A small multi-label audio tagger, trained from scratch: 3.2M parameters, widths [96, 112, 144].
Rows from block 4, named by matrix and row number. Each number is 500 + 50 x the weight over its row's rms, rounded and kept within 0 to 999. All counts start at 0. Numbers have three digits each. After the name is the row's rms in percent of the matrix's.
# weight_hh_l0: GRU recurrent weights (gates r, z, n stacked) (model.rnn.1.rnn.weight_hh_l0, 576x192), inputs 0-191
weight_hh_l0.461 097:566505457487443489513505418561604511510478421448504540489430545458488545492535524548473498533516546504482489563485550552531468560488469482544477502409562516457479464434593526558455445527469502556531575561533448542442492489436625535405427491498540472528414434496512516552448488450541511590438523534530423470502470465517557567442438469494609468522487549442401411423505379475469492501483363538476567462527449529559514523516464586506390483578483538480611470536498635454456582449396527463449502535544438567505520488492441368509517431498513554533556461496482500496478481490513472484
weight_hh_l0.462 094:454503482501460528453304535500410480456502576505458534495518601465433537533464461583494493463416506515564549549576490473445538521506498479485451524473579538536493540561508549551486486499478566416508515536537567484464506508451538507478411455536581537591504622552489522511432546488481492507491490493380470502447447453491489520517450548573488495458492567525424458476479508562545468481523467585478417497491441486507481502483555451576313449448522491555562529499491534514464503493465573578483461480478504361496437506527527469447433577428586402502491411472455424528577569493441562534
weight_hh_l0.463 088:581540544610468556490447501529534482442523455603439411488473459457499498552480580600486512476466498435559514445435477546573541469549448500530451436616452490493446458473409476509478368532426525550463456499514529493501603465494540443453535440439481464577457557497499610507461414497442435520452502417546447492524533497464474469507452437486520536554554539557496521522567631530485495526515537445425514574496499505491488540532441594521457432584526465568459470440418453560537566428472520587488537551472552507421509617443510571456564518457445424458551514535453538494486524506487423444
weight_hh_l0.464 114:521588510473479552516466461491623505512478395414593420445448482455487552502579492451494538439555554518488550480471475519534527450502509533489505477447466490457528489520534554500445564551510469537531479448486496559432518524484546526541513597442480519479528453513537547555480599603597493420568582445548530473464525559591447478505540459454541467513544433557564475460485422501595527503522375528473588457491505495599552534504581464480500569432420519497596382510433511437459486459573426544521465406495495507482549419513420500563528545567500484361443528602561544486519438482496515508
weight_hh_l0.465 098:505560505576494580456499540455479596446562575537506480411430539520564468468462463488516411547507553545438503509490448492545466454516556453462515565488527462496458557404405464517575470432570525542561526482464490565460555451544565446419495554555363503534558516542504592480520528483500484601474561550567545485540571440542553499462394483520476471504427493479490517545503618482525513570465493500571620517491513500517551442428523524474383488463547525459430467573504636477470491477526458434500487606464533453460527618438541480455475485540516483586501533524427556589502521528437534454
weight_hh_l0.466 090:490497489502490464544534533467482529526487518559461504534503503446490471484390547490566370462525425466509496355522507539524504463504459490519480524485579551550465526453487501503522488478512556559437481598441513543479450435426452467484471550508511444556497564448532623392458558402496561481406439490308491497480489505427469487594516434463573550485448587509533429450496473450463468481461447511375474513457559542461490532526555462487392422535421557498523519496529503467498505461538562512430500578475543459565416469568595513533537442475519492583482597589443466469538492496458435479
weight_hh_l0.467 080:434545591487536456439545534545559470549479481507463566462502437560545499516502520490548502502517459508501433478546399463424429443530511505479479485457522544488544583545416431504550497531552457513479584472375468536515474496353588583517598482477527470379469443524540405508455558499529434432531594623606443562490474436461460542488529509515463461505427437582537485507480491386458515400514436499554585469522479540481484460426561535597472527405592442456582494517538502505511553598514531487440523523514483548454510492497483495555458513518506505418495477420511612513528463495529507503
weight_hh_l0.468 091:538500529552467548495526504471525547526456580471495484558445532492480563498566489492583466601509580448485487516444364443453440518485514496482652587619583477554538527518485570534561500481516485449446445437521493554474531526563535506558559477450505510489422518549426564478548473435502505592512555506491523488406446491555552460452470421496451456538467569565540542471551481502419495581443479535534569546420448411528427474489506519498480606448564532404487471466515559517486554507526506485441497631480472468555488483465475512513511479411520574520482562524439500560522525462452676411
weight_hh_l0.469 095:428421525448468468513465499543468495555410506519526515523448439560550440404443548541562487511413519506607490650532470517518475475524464477458531533521528498630521502541449522484462488483539561428499506566537569516560540489479473525455466431546417496446451457418593460511508506529448491466465473495526531457474496490539562569397464557559427590450579579537541508550494431539494566543489572554516509560440597440567428499444508409484514413457539464499460589400455449429493453538530557608616462444421485511481563439533491508472571505423528521480490543457500495456519551481487491588
weight_hh_l0.470 083:388531455507477606582460553512525509502544484477513563461479431400558524525445464522496546498495483458511547590539487509432536474549543481522475403440550454556443447550500586576476507497473471550595433428524553455541514466556527546455583425598465539422548394510453411454552507526523552501561489546525382400469416522536478517541464502500367428596549508572461466504498472549464477559524414491424488540513421478456553571461542519444534508462497454524519529452486412467438469565470526564575497408495494483537545522492501479566517570465519478430455463482468432566479461381473514496
weight_hh_l0.471 097:432424457524493450423454437552494388583469589419644570441462520476538532521435464536466526473427487506547528525569538436457510477428544483446470448461464544541540498547542505529508412510566413493438444471512462562459588515511581437533471573508479461381559412495514503468519456527565515547552498487390458540442485459413497479453460486537491523508514463576454513517538491534434521511457457517561432450529541424500460530494390442524446516586507545600548531480469551502551487403524504542446449511434558551614578484461504495490476501456601575556421553417482537514491461483469487445
weight_hh_l0.472 089:463459461497522511517436520460396481447388575428447463489505554517561539475506533422555506508510524499482516391503548563625473536507529476523449541441546504588461518498421432547468469473438487509351510479483526543480525504570507469537522414463491433534524533446409363497487522489467563455389440526538509441560516505432502515552441509507532630368501556398474482472523507494538438465513445454542489472442482509524522535517430560519607512429537492540543530426535438547482608473457562461510452496545457529485425599518492522539499494540474422538457601462603451502479436523523472486
weight_hh_l0.473 101:529493538538367432524489511471528533520460479512473551559477456515462387483428540518401489478452492472461533526537490415568476554501474538571497495414483510432579529523533503504513404481475450421590444520483464570573496478468496428406467510451567512500473472487518501508469434489436515522536532500476554435574432489519548500471453355426521551452514413493563554520479594591551383435450467568489372503447497494512474445534477515434511546588563475438580568442504602450501487493504497420486516590520459435498569558573541466435579572462581513559452459470541438540512526513486447486
weight_hh_l0.474 110:496512486523522449510586501462481451508461515473521497563552442525446553479506457512471597558544507484515478494473501525507480549484503495563459552501504531472508451532529558469521578475518519558513502509544541445539441485557428451508436475478467555568475618536426449544456504453501488530537492599600477465419503537641488549479597621389366563544517586491512476466544495484440517586610593423457588512553480557465571497566502568530496492542475500394490495514574456491503491409513412529548485549524525543510484351526435480520509406455498538579522487441463423440428501453501487606
weight_hh_l0.475 098:504496489521461544437581589544598495486499571473488575427610581495554441579567527491474448543463479523480459583501541498498393502527513491538569531397444518474450478540482507428485502579506540409471454540504534519487468517486512612407442471501502553560492426462476538537467436577456466426476501452460398480471536478516524508472472486503500530471479459532483476399552461471519585515482561515511462452493481551451490424412528403475506443443537514538467527375480584525459518514408501456407479507584544517465482419449494352395553460567509541469514423523507502403489592448421496530
weight_hh_l0.476 091:430444555510521442471521490549541484529544584479576531511513446539406466508526504461501500548590474593526554475492518499478496423469524517578512482479439481579517511494571437418562554464598550539522419521521434536471536515543445517498573423456481556497491522518494464572447542395557495482462475491627553483464560408484468529443400512491482483582479508500643508562503522597608589610423462592586458531482489482523599506573431481493475488525509589518494591483635502497437527537558522505545479467448449453469481513547577512427449474503501528517513469599451515486522469440462559468
weight_hh_l0.477 106:472456523558550475493525411450517418432426428601481387454440484504484581435594602502600500516527422519506491481491559506408565487619521518488445492534430530487470413504524513526459547465514500508478421394533519422447433436461504534467448571492491511471516467477509515406464495459390445485513527437456472508495475522571454453491490594486407611561588550446544534506520537439521489504530491544530536482609532449497471485549580578544498449522526523553482583522500455450545501523452494581438465454562505483510530441531505527549462543412536531535461516394459556497497520393517445612
weight_hh_l0.478 077:432544513437555566498474464499546447537473551484463531378555495545538507411448532571415543458481431509462502532585528435540624573555425430500436420497557485574474568478530519614448484418489402575471379491440532509466426495442449498528525486558494564468535492526538511573537581554475486508505433449495548440503498443487510598508493417419624454439480576403513450527525563441482531486547524525482486386530521561500438521480516438451556460435552451425457474522405476443420485546552467508535469472455448544507502509528498513493493500559520466472454464432573487412452526544521487523
weight_hh_l0.479 079:504518524470467413517441481441405469469547514527401443493434451524457588516510461456521517427532549447446480484499515587517443447498461498517556525527435395424431462444380528542411486478591452530442465482528492381559552578500469437558438501533588406532556535533568480509484491531478432470564485523502526431487479503511535476470602556480449505532468494534487404603521494597586387443602522527407418481505455483532517512471497549507516442461472485434509415541522475568412529537479569490436471535465451462482479474501505510506393579570607550499463524536486554584455504457463493496
weight_hh_l0.480 098:511423539498507515495427494431490506520461423533429453508583454511547534447580580538534487464505512555574495556552548415442531443483423476443579467508456560616526502442553471468431484412571592540492517566484543465540500495496531507538524512389525476454449439452481504445465414569564497579518524367426443526484536479530548516569531452538515491571569488557425442529442574453498485513516425542518373570472554561470584469497514576437413553438498500566593529511571468462506500618531458512513460472534424432495532407541580486480496545443516493422487542491522471473437564524479485462
weight_hh_l0.481 098:545473483440431517469528485512515514509461504509542542571456450453578437502480514433550529515499419481448502478505519498540555467490435478491475539495526498485555509433527452506520442549594530456498476485491498520495539492530501542389440505417492546590541649414522488519518421528462533522634456498476408505534552475551482570439604483522481574545569534539400532549609483539457569513484413511381539543472467361373466557540462449526519495446437489462515506510468543484388468572522499578475475424426517462425509615440530510438540534591537506436469468537543512602461458534491504530
weight_hh_l0.482 089:563487403524537512535521535495519496580420416423457566505548437465552463496611455387490614469500463597463550529564447551479442508569551513492603534469501439357500488528526518489449555487495442475520467474546575442502450475547584542536520534603479461462436416451520375499479529499526529522540560357475482477477450566538502493494555548436472535431533540494491444532466483475546495488558497422529553500504449527477502537601517389539528537536450560524535486552467507543469575524512495444518465449479554524423445406535467430524464542515524427430464401466468502470504480471550571405
weight_hh_l0.483 114:517445482523515582475442536453437530463580547517496504482416403565518522484486527399528493528569473383435486475467546488491548430553550510572353526465559552472517500396520526495546484434523474514585489420491448467443488464488500569467568481423504564451535584494531407469449463449572427471546632503413462453513457563451502537434567461536500474574524461575458514466611547490485440490451472419463436513474425506460540541461590506506533456452567436578506476488532501467470427468526442485524414484540451495485509526336455568504497528481470529437445479525508531530509499500497425595
weight_hh_l0.484 100:536430499483534553462423593532568476461517450415463528445516496445489444489408426504482483447574538510568490580406551531442469428497512578502531511441547507533457465480595475490576578466536493519459488596501497538503414529543559458508538487555514482454484460527496396500447467468492503566578597516540462447504489554577469468497420507551504438499456366566519542527526507405546467547498406494503515512441426558572570483421546487524604651467519512461527499571486584562481520551506484416454393488486443593502448462463481497505494424445425502445561464468490531418550444496503497430
weight_hh_l0.485 090:428435407459478520546538504413572461455492532508504463493469414441560451518524434468478446607490518465439542514431571470474471542510597466471540512492479381488498514443451447480461466447428443541510518438574574469443426528524572480504417538501504459466545552589418530446475460567500526493524516488579460448559558567512506435564547473561557414508420470495442459386561473495453444507509647482499499469555465541442472466478484506456529481580445520526515511564553429539516476432474512411420590392529535551521573554482471497524441528545561485563466399425492492578538533557550460471
weight_hh_l0.486 103:606533548656460574444561484406531555515551511454470499508486522491533475453381531500518451451554499436464622449414485477500503508515512535488502424562503521508409474472451534462441449418476518517475458479385462516515631498446539530484516528528585434445537545487498526528483491508408472476494547473591530453464417587572546527440519465522552505489536513481507519491469496474487448581453551554483534444481440512554483477440444413548552503533481419456429540577448492577452507443598517434511460501442584524584503499509555620526515409503455529500457532537486586457560414481554502412
weight_hh_l0.487 089:489565444535510464563531487486583485526514609505444477521494522512532458534488545474558507556428473560464508480486526457516463491470559503481536596554456458514564516447544541424452535500534395518570613463472495562459505485476503403479515547549473532518476572507553513542547438514602482476453502445461551537460433521532547465531563471474510452418488485535502525396470486488521595516499557484380583561499451540501452569481504540522559448452555530454446590484585572448457498503640455446540520480425561382513597495425560513581534447594440488470490429536427534616607475471540477434
weight_hh_l0.488 098:416482550502578626435448514413529520467599487497439504532558621470483533490497572521533527512543515486533469420425434489477495501524448527546522481520500510402464435485520515490533496469489524571523486474499479569511573515421510613514568539476545509484503473451491492483488433499461460514454486488491444444476507366513509450593483506529498436560552463578532549542528509473580468547553444442397419482543479528490605507472597513492450564524451516451530518521507545543409543459424487410444391572478459405438412555431468540458435517377430542544434504491433456421554444513474452566
weight_hh_l0.489 094:453536492473507471498496442443483430621470468515373436545544484494497451447605453449572587439539447467546570525518411428450501493582538536522565570520491461448490500416595531479479500477524499490456465395461455470506435521525471456534531517474547466520458544486465502474485527480495489426489491469415451487384552581531508539527623559419456603466519586572495473525573477509535488515491466486527487535585535550487573461493554538483403497427447462464499432441544442533538514529561537567517574502469506417477444471508572533459539456410534497401522575407393481457505559405441480454
weight_hh_l0.490 094:575485499557519504500485476492534450443483459473424392458538519575509515376432509480473398446481564557425511504565543555488521472610570614477381387489548564417485570565479550491434483508458514496447537472504518573494456505471449448518545536437511507473407512412562497505482516550515466521453563564493504455458523457462406511526468457518565486549491505610604565419513493515574464523539486478514558534467555492545464479456574467560522466550451521452455591532550532469517607506519552499530472432542501519474571494586427457517488461563431483379564578514552512442467551407542497461
weight_hh_l0.491 103:431530533561496520477534519602481522479458503525479508447538512601447475457623461484623494543493452503461520544443492514528516577561468478432404480535495485557474530497392520532547499578498508506517479474527450491556517539488512523448468506394470564500516521536517605573529463473528437424454465493512544628490506472499490485461559535472485514385435500525590429457557489471557507454552500447466489463545511406481462558512433517424531478541513498625559526345428473424508538452427540545543493614527451488427602478429605465465530545559569507507535553539508485591406550459510468494
weight_hh_l0.492 094:404531441513397453616488475549544463550504481469478439463488535544455608428509543483452525501502481490516490485564466500556587526425430436469425442454585511465491541532485570554450521480478478462443452490440365573483471449446428454533522496514539417525469494493567547498441516475561444437387513500610471465544468456503542468421527433438478518454542542442559569567437567523418499532427541549506505375419447542559508444458500556450554547458581468445511544575542510523499499532516630502495469582439575558517499558509421503507559490549453483508472547546503461526549501469441424452
weight_hh_l0.493 121:488484505522537568529356499487525508468471491548470448490472505559522553424562546517541513484464419546476515461493564523410563545470502445424475475495538582516533509509362512412483504508496571516467523521494445564457536481446589553558399481480527584539454535503385525473429538569478463522540488417573474498596484566450509479430407455520556545469565480601537577520492515535620487458509518503449456529423456370564533542540520513546494502540518445550562523507454539443501421456532502568455511545497383412491560464470552568448481438641493472531505514486494516538420581560495493514
weight_hh_l0.494 108:409498515415592502547520405594501419615483487468567489494525499550579509502504454495547560498525385586573520509513523513503559440456460497494471487549509503577515491570546525427449517524457509557486457495556427530640424476433415539487519602478527468467432377474411497426469491529460476560528480453536510511477550516502541498570539420458524545499503510542515482482519489424461448509515504542519493462413516502433469464482519427484500456496483446491421509502475494451586532517537425652466462531473483495515493312489531532482485483537633599451465543553574534459529461572495518510
weight_hh_l0.495 115:395479485512548441560424581515556482500545419463446512488520528525492583464461408506442606521468508517572548622496525539489517410500514565528544497474499526618588476533496576519528549459437482531571459463521566482552487571536443465494535512526534555541463445529470491403544511517459452488582512588474507467396561500559471564508471475412549378519498444499475583556509486562514537469488519501517353536431532533496482465467580483464463495468500426573530545520505463378483485561482427553488547479535511484466427538475528426459467448438568494386463397551501421522546488517419570502
weight_hh_l0.496 101:616534509568424449460585503553547495390503545531600498561482489448493466526521503515497476468456476545442554449437423563520502544567473496474534501504485418496525502464495438557422501530477468432491566490480440560518525449490438424465557482430478446578593520487513545472555497501502388446453447546461628507548500454510577483520545469494545535287409414447523561535531461523549485458494492545469580523488513451492467482402424439501561506480508510465417505513479504481572483510473592466528498575528564564498579555508474535529483519538428501582530490630463520548546393525517484477
weight_hh_l0.497 124:503478461495384507515498477597480557407481548422488436484518611522427526458479509533576434461426474427507485393554583575462419520508403466482537499474434532450445505525446482422520498518509527503429523580451446519549583431481503531552497528379504442561454493439469550462406466505392501469448445507493519579587422560465516481482524487525530489474529612501497549514481485521600464562441428558467514485518461415496497474596410517571403511594557534446534470453525537526482461432490515494479476604449478528515514545517547526497518536521426526534556580562556418536458493561497443439
weight_hh_l0.498 130:521439564480594556558428488527426468469540478566535532508579506476461520478476553543527575505549470512526467550525606491484529502473488617465481457501427575506521503468504473498564496504543601531560505526471477440562570478478565456486515540428524587491475472524499467572503457540457478525598557435548476461433547402491470524477438416559512357491504459516482501478542531449461479517523494505521383533487510531535469464557588574414310582466537453515581518539576540362487477563431502562502465530476454479481549583436431516475480476550473539419418487502543492432503549506481548582
weight_hh_l0.499 112:487453531570544438563456513540481480512516503575566566565517477475453560466481516541547493448463460493479599581447438397555564425505582474398543495491551484594498428509510498474397490471567552516502475469531505541493541477441490535478505614392553515574511478499547440527511551520507446540473470403516417520437527547559502495467501462469560534541373426498458443565430495511434422519506570553450507527520575461442497431479476534511453571440508451540560514526443542454567464629542541570540529636430515406477468447576520562505476523402563479480450531546422520465498470482501489577
weight_hh_l0.500 113:500516478461517518551643448565516425537429519504516545456554507484574475521423575514447491517515490534450444523595471446511527491516508508567488487550495438474496550481602431543505504591504474527430521524489547489481457457529518539500443424533421386530527478448552513539487555489560561592440481497631537485423453485422617448491547555455455419521508469514403495449465448533495517547538467503612550515518528574489509484573372574467524542510517559436543443531463453597398543581442468450511461568480488530489534460465400477554486553459496513482504466383560439476422469568510443551
weight_hh_l0.501 116:460510575478458482529482418469462471524568526458449524610546547553496433541487496531462557413474500520474486544496456456467414460490513476495505525596479491503611556606545575485453449488517451533538498536514447453528427529397473567476501500475567542550467479483446483467516463554553473509564511424605535554416589499513517365583513517594460462579523415494543475498511401482478569548434487507481526488508486519559602492488408543564425579567432554538493447470492440525488477673543536516533600547492521537548392444554526518546557461451498499460574443515487480527504510428449502547
weight_hh_l0.502 093:472491532503448448421511475419474496507468491461467387563500434517554545476460472417417463472622443454394470461535601536565419496483515465454517503550485437448461563472578461475443464500482526457543487495517433552573438466454544497423521504510528403465507511448529482474424412539394489523535455505502592524625513528447505499461543533467603561546520455493442443519514575432596501542517550508479500453558467501520506426423557463550531534522518499381449486591490546461489521531487454452408552551476445465506539514432598495559549609419528548533604483460460577478439500523448473506
weight_hh_l0.503 084:475410445529567522513485567481559463464533498509459454515515502467428505529464444537465664477552535552421452561505531368463496473504487564506471478477457462449464442509581462550420518419495481537559512511539433570504535475474524514556533471439448465473538442529539445466565575598518469467586604511512474374510467587534474539617473533488546482564425429604475510487540454502480531534389499534544511559505413466444539501379515462423534570432486431475493537432515505508494527546470461444540557475397385454447428443433514502532440492496511545425515457481528460519480528475536570534
weight_hh_l0.504 110:527495540527472467510552534458471493470541592519555584510524490502420448548442487521525448465504502508422458574452492462472380485553480542499523475481448539614536480603518454529529444442517547583470478521496534551419606495565520395491473478482399484561545466465412510487627477555529500517445400499445574564528512461504384382502458495577420406467426550555571536448477466473501573481505482473515519489449533521460467488461469525502372497560527577471557437470561459599570477503495501490429574570540466578534530605531507482490497588403534489548549448471483485462528491465555510476
weight_hh_l0.505 086:423439391505527464505486456422457494567517485537532423512449574476416543517525534500550523465518355421626481420472451468485497487515463430427531477567582482510460528481420581477621445537554477532569553534514463546517431473420444496491493559479537543471473626577492484553452405525475442503461471447484483495538494505590506561490528535512523547569570464509579515525475576421561523508476503486425532549467576443505439510554468496580454497506458426583474577493416526434538402508524498606454543547496527424503486522514497546478544486586559460454457451474517539583574506474477453574
weight_hh_l0.506 099:564519550617529501442526541424426550451436476532578542477522497427444533493421512603586405534433491453526554473442468576515476532501435474573409493545469524576426503490445552490455442489532480401521484526526562478448565420467496505568582456453496514523563562475559569421479419517489542543506430536517598590457507513495547520499478539440517492475451413503571472515483409526604480481562538572476504451513533517567474446469607523546411527506515562473474492628451519485551412454549500517544488488435488531530504560398489536446532466572480514474474483583407527546524561458437466543
weight_hh_l0.507 093:490490472480570455531425481517495461578472455507551584494423508593490542490495539451495552519447582506483523536488553380601599530544546437473566572486431544554559566526496480556490524523479438572473504417539581500533468536532460543485515498471557464419437428358562470542514518555598532537436434496518476568491468479444567428505526554523546494452470480481542470471494551487440506463568485542549519506442584486480492379578526519473544515439532605533524432480513588495454503596510601533537524488450532554495383513600600452564551480464541463491456487478435472535528578424526431534
weight_hh_l0.508 129:529538500482427499471517537513466523548531471556430513421560516444475502571430565542590494468480537489448518378502475480443460503518469550438496453581463523522440504492509546527515491518388536495386576495453519472520567577495387437525419482347590496495493519525479468487515450448457589531457410439494495560485518468498467445532439503512481400454500509550470596536511483577430423534486464432476389521544507514540521473494431570414590543547460378467523470467534444625468462507557555436455521534530484489548423597400515577541502513494457469448489447506489455483520410468548539491
weight_hh_l0.509 083:532598469520462485459413505618435519514460512496586438497523604529473551445468526514480471505483645435536445495507526474509596537501511494469507420475460551588484570463462484590548533550499455532617645469439578508505473431530420446517541391427494488514505494484553467572545555492492540525475418545544525413592438494516441476528470484504513495446605508568465465612490371518517519429563490503431590481464429535498411486456465506450547431491478510572526528494461519496445497543483541472471481483489569457514436550475516490562509531455477489503515459435400622537511487521452532543
weight_hh_l0.510 085:543558456459507555497439504580448496460472478541425522453472523482543493431439543543507491369472480519612402500551401538530582503500523521400542541543570504537561490529389525546472570490503462497535517487473517517497579515528414550491516465485519522604467532573390526562635461526397526421427593509532476534457552529432556565490509496462559490500482555484554463476493459591542537402488505545528489473511425482548521502476505543608517429525473453477528490537490424563471570482514570472593412482516453516575450543506552545531586458484526440520541462525523574513525432464413591582
weight_hh_l0.511 103:443498504539553373438590444458507570507440526396510467468514442533496491519542433450509607507519475461436494454524509566604497522540391548510386469476551533412446468442415503414515577580529453576514547401466440478527509528535444495512514525563420526560417518454503449499568482534545463390483539534548498512455502530561449509474565548432432515420506394530520462414513514476631519510519449507500526531448461491527581406518527479421565491505547508465438527575501571473517480468562513525477387500570584554470520455457492532459475462564490573509484562518590518534464561499494481530
weight_hh_l0.512 104:541574561511478549504545560540494477424512416434478545437496487520557459476457531525448466470570452445455533484432554499493493474497486452468435517488553571327446516429564435511470602541530437526484578517492488611532458532479564457520515479584476412512554550579460522510474549378468485471501568533540534523497466589559486482473646476528518513428479471474464533532513547509476475487592478528562562539527438574546530500494509446491550517489544402418403524498511566473469494500523551363452488430503536483526601512493413511506544414570511528554500538475629564552545552574529494519
weight_hh_l0.513 088:518418483510494578442551475504470460519451572560462529536516602471504527460516486548546499487395424506477498561636558512511530565456474415470501532524465451497468526501498520550507482547505417485451493474426389615430490378593519530598491431452577430555417462444536490599507550453560513398530486572571568433435451521416464471534492516416500615443440620489456547436447417472495491581459423452518520502491408547521527502510501601553485526558578494533536523514457496461455524460505525527459469499523466443513505473536496491441486459526552482555544510514528474601500505449449441470
weight_hh_l0.514 084:593500497507526543494520444516465569518451536482400510563611532535524531505477532449563546494496583519444534473443451576552545580522534505560538479450473526510448505459509539562508541529388461523496474496543471489510499491568586439426538521489390479480549503528458571462611499479500562504510561498548568495443526584647559642453541465504429537533534564578496520531494534514511438612572459496518447602482476502435511488526559593505503524448501479504474472445488542501394589406420515525564470439537521487550526550606527545439493515548521453497501606381507467472517463443579508467
weight_hh_l0.515 100:485484456477442471391558558493451522527548545488531483493526482541505508500458476465421470490520519469558485579556631522521505595468514604514526441429488601446500520644584473525447592551472484413539508569458435457397495386369535540445523451440494487473507489411572531532462526528421536475567461574545464458450452525464527541533502527559447482503458594586425453478412420486555496495529486533464563535535456522490579543517553475444540451477522498437567564478519482578534549509466490524491499559516481464512456560488545357543506489457445586483426540493501490511515562427566540463
weight_hh_l0.516 093:474495443430552520587455433471448537530499378572528470446490446574535538465425501572453580500608493505579526540545581523462529477454480368507411428579473584583522465515422423551540498501533472506619392520445429519571476461517434501552461507393549528484436534466476514436512503553457479487505428468426532506509489536533453517548455505504553556479508471431500498551420587577449445508475431531507429487578440485477468493530509493500495514508495383543477511543444458455586455459550588537544477514480432549556487532546520461489566446556549488483469471453466549538459515541561386588
weight_hh_l0.517 079:546422444507470448473524457525486578482528385456540606526485588508578584434465494538512489428507450491461449467515492552478570548499404485484595437444500504560500476539440401487491570461459480464558556544492568505612478433477504448495495512504571516533484491475504519560510488574531526456630509461532482463496557533580531608553617593511431604485502508502501394445554575440464423471445393439475465526454557494400475514498481453516521553533571436500490473491494491424491437508548456507460527484535549484385505528575470593491476550503481548389449522525479421546439505474496499442
weight_hh_l0.518 102:525440541493556519545545441546576533454499413563543534505465527451463395512565537504516491414530507501470461486448588458576410547502457462488512505569492470670538478508514572458517447453541558532481536461534502515436485499461527480416467582455538500440495418489527423447518432505584528599477467433523483547535543484447467413527424482491512504454476474477543563550416489505497497507514475533509511488502436487452368449519498498558419564517481563515543451522466604457524444484541539539522583600552526474468473461478533632494455418508520390476540492581466461526530525405504332558
weight_hh_l0.519 111:429585502459587480512510514570450459541420488556511491506518510460555538471565518441512539520498498585441445499505481439412515515541473430424456567473511525437548525531518402570428534504551544474564512488517482505551480420594566465560468520602555527513447423498471475481467451453638537578536505523415396558494459464481527552485554561451538561449505488463463402498568430426398614518475547494459478535577520471511511581444511506504452483459491504557532441457549558430523505510492534530519480427559552525390551459445511533477478467527525531474516361374541438457406527580480508511
weight_hh_l0.520 091:467512535383570467434573547555439609488557552453512460525498573447467506521513453425430470453450516507528500548436437534522460428522502460552514570481487456563430504541534541473529490506433480408542557538501502471454432515464498415554518535433535453467496420455440520518481417420481586643526502482541554546517532443470482509442438474526544571433471430542440438499514482475504465375493462466482412441517467511400518519449505506597485514542438498443611544491510583473501428527423495511537484563533460464465525513461491514485427556562587550497593504516599491404512423531392470426
weight_hh_l0.521 093:507372511421450526472503499573532507515507524497549406467557477550554469530533544572525458590554468458469520547535536521541483580428442520526538406491454561397411488488471468471528400475552535537413550479445470548499591493420499555534551588404501515534546508531542506536450508492409429446462479442582451556458457455525539536532447441540420561529526545514565454466567542475381521511453423470527561491568443460537365558522535461448445488452580549466527499521584543500522473551418491523449462492520387538413518550511487483419489559600529573566491508450516506452521519519517553486
weight_hh_l0.522 084:479490525398492439470566558424570458477465474448483475462501465534398465446427538409514532493494499462531477487583461530458540503450574424557507472596587528489401479507506525542541534425443427511558451473457569481534451429535557605461578473513538532520379478510469520626474505513439530508481474502534457518491520513491466548427437556411538468548509522498570455465499489525572601468536531469493428424450518492533439354562516531474443459469577387486554492565491480541421468524414417596443516537423486483476502458575554568485513508477445501587488487438449535460508559549485453564
weight_hh_l0.523 091:424464517505534427540590413476481468584457533531421458463565519592454484451487493489549567502473482412563540373565522554580442543519413545629509551439504496484524476513493457431465442535516580554443616499442444482491509489467480444471465455395449545486449447452497528517452489480431598449399480461586505508519435577492503467550445542373513513493450486463509488511499588535495434429489481526498594554501516551503536472433463483487495550556533500512555450557515531515493482527378544555484543508523570516538439567418558519424572506419530510603562498519504536469493441595513506450
weight_hh_l0.524 118:487520568522433522494511453490518541494591473498439464527507473515459509476541472454573458497457483535584391498496429445485583537570459580539436454543394550468509409476488564409526508374498584454587456490501558386432510423476562562399515558526491467545421501452469519554513468520529472509519534507500387466492549423572479551542495527515460501562518467514515433397493420530592466537472432480491508506527493582481542469572388533436499507499433542525483453472518427507491493494521524512534464463497529394425441523527537623424544561462530572400468430532503416475506532507526459602
weight_hh_l0.525 092:496428451423441542533542545576486634542485529542504589484461470476448404457463498464526515590540511481441532541511539518509453457511507495527598460439450469505524379521564554546547530405461547545570466424548636503483562466602587476624528574533465528441501471531566493540506599516414539569502387481502531566517494453531545558578455536498489399477442501548534509496524537537458611542439522565497548591486551514517493599430504450526515580512440527451506569452503459491502412509514541456448496489537500449446484497517480542499549415513517507476547541440538471464539476565538521414
weight_hh_l0.526 094:482504463503509570544530448458535450432459381456410499398509571524605575435562526461465500510526439446516505487520471549495480432536519529465445487437515419534409414503521533436488448542497475466417586497478414523545510510457525541522510559602392534488472538523560549423496535474470540489450609488531471547444544535470430557539554417465558540444558542511433582517458487406543568579495487499522533466406401460523499460473550541448462535512504502507521443491546599468490564415453481414507398430461422479472502576525436450432554454532401529492496552497529585429550479489448489491
weight_hh_l0.527 093:480447509474461560516467502572477564566555518509451464547504587528458559416542557510519481514489415604593430514593558510506531482488499505524531513520503560511451505505546543494454504550490550427504463505475500529536438421439520521549531622465582540481498485519534551603504477517514424465409544531417438469477430576457516644479542404472500540458501507514414473466497537552481544532487394523460476529426449491440603504551533492426475557435576496463578397560541445436518483576495446511499511530473416456421473488551593452470523535430516562444436474558516580456461465621476589530
weight_hh_l0.528 088:478414576528419510487439475508439469411507502612460505548450477508487478461513567488570521461513468484425487554487478483500479552507550474396492532547503429583485467398463485509547458485519565489521462467481501454548477529447592551450527511457499460526519450472425547421437509586510541553392534492513473546511534451471526557450492416584500510467469566449581465436518506427438429507429470575451629486499395441477539488455522525490497447463483449593449629548577469465585480449577493558493543510521534443538523516404597594520425536595509522570555481465455599563506515434483475462
weight_hh_l0.529 104:482518424460526509526459565483585485532546566468512501439543533452606478556460548542391486459466497412471516468483534566542510565497467558523446599415553471485548595562505449589464494535451428524409549495492465530575424563423418528466488454471529524487617459566526478485428497437527546494431511525462426486580542490437504491534474398597558388511593494496468545532514470448463548542567435457522530476444495491522477508506509456520526550366499468495501574568527542426521493457538588542488456475511530532556517581438448426461577565534449555472478410520493487494578479531453541391
weight_hh_l0.530 093:491395582485513534367531518486465545515487463515578455534435484499527490575531434514481457466510464490525508554509508473598525509414583478471433532496506485557567506445460537482611484426511489556377483444562580534472526520527535372446527525452382520440529477572451476419502594416425501455477467569429491524539564534500475517527456498470572421382473468545521449582470443493497428507505435455509465560482576533419528512492501462520418493492446522477516522514341494618471434489581518521444549495520476559462534572508585452455420517507485437498462444512473508506537556497562467540
weight_hh_l0.531 093:539456515505438510502526460500514564529470576479524545516504538480452414556526448443465489520575599444433534458446446460537477562418488461515582534475530380419484488513524570423586430541496413462505495517417514481551554571433526516474528468599442377491418443468470449499471425545434553518502546524493578484563489496523521464473511555479417507521472578468403456417496552519541459599424477586497533518549495414516506598471545463513515411493459494452519465476574563616496589528484491406512502513526446492546452482472430525522503575472450525573501482464403448492498448432547583401
weight_hh_l0.532 099:474566497519501483567395433470515473495513489550412516430424516532444512528502507457581511422451493549497437445411472490487487499552526484461494597559507537593530519421468491486540531434528526425483527401523451537526483511515440504529559526507509402563597557442437537429447558494565515454424558546549533578543528593532443539559485490455522586435493490577453557483459515514565485453443459470535424399498528540514490511566504496512400524484508532399428432486450446494479499436533483614451445548461595448389477555431559522489551476618504533425548463534454525586584502484463431484